Weights of a small self-supervised image encoder: 32-pixel images, 17.7 epochs.
Rows from block 4 of a small self-supervised image encoder, named by matrix and row number. Rows with one number belong to one channel. Each number is 500 + 25 x the weight over its row's rms, rounded and kept within 0 to 999. All counts start at 0. Numbers have three digits each. After the name is the row's rms in percent of the matrix's.
After each channel's rows are labels from the 100 images, of 14848, where the channel reaches its highest value: "strongest on" is what is common among them; "colour at peak" is the nearest of a few named colours to the mean colour under the peak. Only what is clearly more common there than usual is listed. The data: scattered letters and digits in many colours.
# convs0: first 3x3 conv (model.blocks.4.convs.0.weight, 128x128x3x3, standardized in use, each kernel summed), inputs 0-63
# convs1: second 3x3 conv (model.blocks.4.convs.1.weight, 128x128x3x3, standardized in use, transposed, each kernel summed), outputs 0-63

convs0.54 105:478486513494502479487566500474471489489513511511497441475510503491483549517522488481476535527506529497504499507484514545506515486482513484480485512505506494510523498497508522484417503524513510
convs1.54 093:465486448513519524523528512479484482468503507493456533529488535512512561513434490496505488476515497471500485479500507507466495489457470450483486520489522433468486506471507468505497473481479485
strongest on: white; yellow; pink
colour at peak: grey

convs0.9 088:484479471500518504520539502504498480531476529486479511448507482526475476494500475501497482463516508521528516500500501486506468553525477511511452511519483532514515468494463510546460514507482523
convs1.9 074:498490493521521562504463532543482502551485522522496503531514535475497511506488542491515478511501523513494485468464479478484495439494482542441477512464476486482456513516531471493475556507487492
strongest on: black; brown
colour at peak: grey

convs0.30 105:489497505483465487478496475489423469389481479492473472453528510506494493494510506482449454479480519474506510478538490511475537444509521512474517521509514503495507494478509513532484500566517487
convs1.30 103:532485488503505492489534519505488486527496519520512545489503494473492499464506489515456501465471480502475502486497538530520501544495502431502486483519444467486476497515534432460486473471479500
strongest on: white; pink; orange; yellow
colour at peak: black

convs0.40 088:516500481499483523478510540506510498467504485483482505463527517524454474533520494503467499532485471491526509557493413507499485457563489480480477506506517537512497502485546532535471506477445495
convs1.40 069:461508578487498515510508501491530531509521500539517515469473537514475485473516508472510489478472502501483549496519525518536511532493515512525517493453462461498495482515482443470510461508460478
strongest on: black; blue; brown
colour at peak: white

convs0.70 084:524522490533435520495503517482487477448485513455487502452521513494433496485493511494483486515493491486538491510494468526489464503495508522483533525528556505544519486498518498487491524498513509
convs1.70 067:469527485516504513447525494500487532536520506527513464477493537491502504517512547468534490530509544512541554500453526535509533497525500496472451522489503516489480469526528522505493506522503493
strongest on: black; brown; blue; count: six
colour at peak: white

convs0.87 072:531526477522493479457525509515487495451518509524518515419527503518503478522507515467508493488487504500506515506474457517499501487501484507480528526556496499491537517503543500501481533494498538
convs1.87 085:497518551499508513547491476478543508486518551506495480480512505482512500497471488499488494578483489525517530523517481481463520505504528529469522481538515531490493523496489538532500497519504507
strongest on: black; brown; purple; blue
colour at peak: white

convs0.20 083:481500475515510526475530487509460524485529535450483500444540490507485501506454487520474449507493510518515501459508505501493451497506481490473523513519517518518504473486488497505521512467489474
convs1.20 107:537450503483490480507463511507474501514519486472507505476499549501494496466483553568470539476501501498493491496488478492543477476504460510560499496446499472518496484467472478507465471532490467
strongest on: black; brown
colour at peak: grey

convs0.37 100:487521516490466504523489501471542508495499484457500468406513502510463455508459512502439517486485528514540515518469510504509430452519511493485503511507524506506504470507456494498489517498560506
convs1.37 095:515503460483485488509540527554514512503506464485528492478497497539495509474532507497540511486478511499543509544475485481477527496467474422536489514463483525474493492493550496465539490497520485
strongest on: black
colour at peak: white

convs0.56 108:485496486518507503493537529512497369484525486495501493462500514473469489509490498473469472482476534443527524509481505546543480494499511506480490507514508491524534498508529504512492543501483551
convs1.56 100:444528534529509515507480509524512422499519526510503541512403518535524496496529513488527477495522491449511549505491509509529505490515463523498477485494473497537463521508519506500510515483510469
strongest on: blue; purple; black; brown
colour at peak: grey

convs0.65 097:493498448509447495501510517512505501485505499442503502446513478541409527533506503468501459465504490511504469521550488502471459473515490532507459509522522514552518505495541500498522495531505489
convs1.65 086:485548521493509524513496492489547524516510516502541453516506507531521514519544519489505495507482490523495524513534506514524486558545526539487508496514481474555527543508541484493501475530492517
strongest on: black; blue; the character K
colour at peak: white

convs0.124 105:478521512494495507474519473504496486506487470483500519445513452461480500495522459478486509482508537514501521516478468509477493519524447525485525500533483533538471493496512507516491521423487499
convs1.124 111:558479487440501500467477480489484491475496481501505507452515511437472463501502518492468461453465487464491509483486423499510508482489539491494535494503519456475472508504518511460544526536459492
strongest on: blue; black; purple
colour at peak: white

convs0.33 114:485519493509451515453519498515443491433515438494441465470517511525502507485510509489511423524486495525537492461491515505480491501489498498466491504513503516498511500484513511526499522518567526
convs1.33 102:511503471502486508489525505515495505463465509484500504518508492485488477502515510484478474432466489547529498492490477516488526475450494448565498532472517456532443474502529475463496471488481469
strongest on: white; pink; yellow
colour at peak: grey

convs0.90 087:500519509541488515468496509484507523498508481483487499449510488517493487487490493520479498526521492472502480495523503528485468490479481506499556525512519489541493488534505492535497508520464520
convs1.90 124:524521507481487498509499502505535521502517504480530451526500527508451497514530514492477486492487524515521493492488478477533437515513574520514559490506508510477498505488551503499471471491520533
strongest on: white; count: six; pink
colour at peak: brown

convs0.32 129:507513444492438509494491521461470518498513496455434492440505546467464472517509559505476480438502491494527519487512496496492484511529529499509515511520526550500483491471498512532464495465519511
convs1.32 117:432517495502476513502493522450537499497503486508485517495457479587512520462498482486530502501501470534501489522483556487507518545477496511490497519502489513517519510480524475497516405455491515
strongest on: black; brown; purple
colour at peak: white

convs0.80 098:506502494505471513535521490502522495483504492514514467490502510495463488500504527469494540497471433474500490520517482521503457482498499501489514533522485453522497485488496496523484498486481510
convs1.80 099:502494499502513427492478498472491531504518490511474462566452481496508554487506505515512491518501495503503516457495479478524500486487503513459487539453490522494476481512503485484512473484471481
strongest on: black; blue
colour at peak: grey

convs0.69 070:504498507474454508484506535503472485488483492483478497453519523523494414519526480496483454488522524520545496479493478542513526500482468495500492513519517518555446486478548507493506542475484510
convs1.69 153:472501539524514493523458473505480497507496493479518504505508453506494503452520477523498505529505513495477498497509507461463449477544478527476487508541487551524569524478487480482472566494510530
strongest on: the character O; black; brown; largest: O
colour at peak: white

convs0.23 113:481487486481496502504488492491477457496519537489491501460503504498450500509509506457472494502510530560523591471502452524588494494527502532481505489524515530486498481489527523508486539511535507
convs1.23 090:424497505493541507486485501499506413529539523524477488505416524538520508501515504480500490515478490457531518518502491506572524527492505523495501476486513501531476497537536460483513465511517502
strongest on: purple; blue
colour at peak: white

convs0.58 093:495497475512465497513523513506478505480443498511488490449533529564524484487502515486452480507474511504519500524520405507504512485513464495496561484527465510522486509500505480518512532557467446
convs1.58 089:538492514486482452478463491442499482522534495517497444524494508475426511527475473469492474525494485509497515482507508476507451516498530552462524494520516517460498454506483503484530476507492528
strongest on: black; blue; brown; count: six
colour at peak: white

convs0.91 098:495483464482503494500502511458489488517471555499428525470513508510474520476526497501469488451499493502522496492504489526483481465505496523463512509540507524536525508508539523480536505499481505
convs1.91 092:499461503489532477544445501432534488477528505494502518517512533533477503484504540558495567528501481501462497509464480475491488495527472516477493515472538498517501524487492493493475473512488468
strongest on: white; the character X; the character C
colour at peak: grey

convs0.14 106:481490482527492515505511528502490450486466500475479480462516471538505478509486489483468474517450523439532491494500422500435509483523488465517518512516543514534524471506513497502533525503483497
convs1.14 105:481483504470534502498485449489468477501535523503530534476558537430506510470481487471455488509503521509458563499484501530548476522516546518499515510490486479524485534484480494499532508516490513
strongest on: black
colour at peak: white

convs0.48 115:508521459503470528477549519487448494476494502471461487442520513559496479496496517463463475479514511474516501460510469493440478493502472509472550517513524495501506488516504491534505502572529456
convs1.48 099:500498507549469450499499522488484518519492486527476493517497475486457502525526461461447500483477446517511503494478541497531481527485508529478480518485529473478496477503539462473482431498488510
strongest on: black
colour at peak: white

convs0.127 081:526507458513504518489510507486516512479513504494526499488511525500493453499529512457508512534495501516534518520464486516472511464486506450489471503507470528527469512533516506519452536529517512
convs1.127 108:483506550497444494462529513449483488486469471535494513508492485522485465472470499519474533501525510488496488486512538483537506489502504512515537487502494505519524456450446574515485488511499516
strongest on: black
colour at peak: grey

convs0.118 146:482512483490516507464510491489518515494490539506517473456503482530493522517503505485506495529516505508520494549544522496457457490521474520474485499516480562481488496525473517480453501491534480
convs1.118 129:483489541501483495555479487508500460523471480483498525470495515502524484470473515486523513435500516480449482482471471528484526514486511510542473479484434504503500524529517493472511535521490483
strongest on: black; brown; purple; the character H
colour at peak: grey

convs0.93 086:524463488483518520517545515502464507467509518492475505419548457517431466520474476439471505519483505507526501502539515516498507479497492502492512512535509484524537502502523511493506515468491532
convs1.93 088:480591484510506490502514509495525522517513521516508468487513512532523515504504511497538500509534504532540503520512497516488491518532531511483539512516508503505524514524503539574473514513505506
strongest on: purple; black; blue; brown
colour at peak: white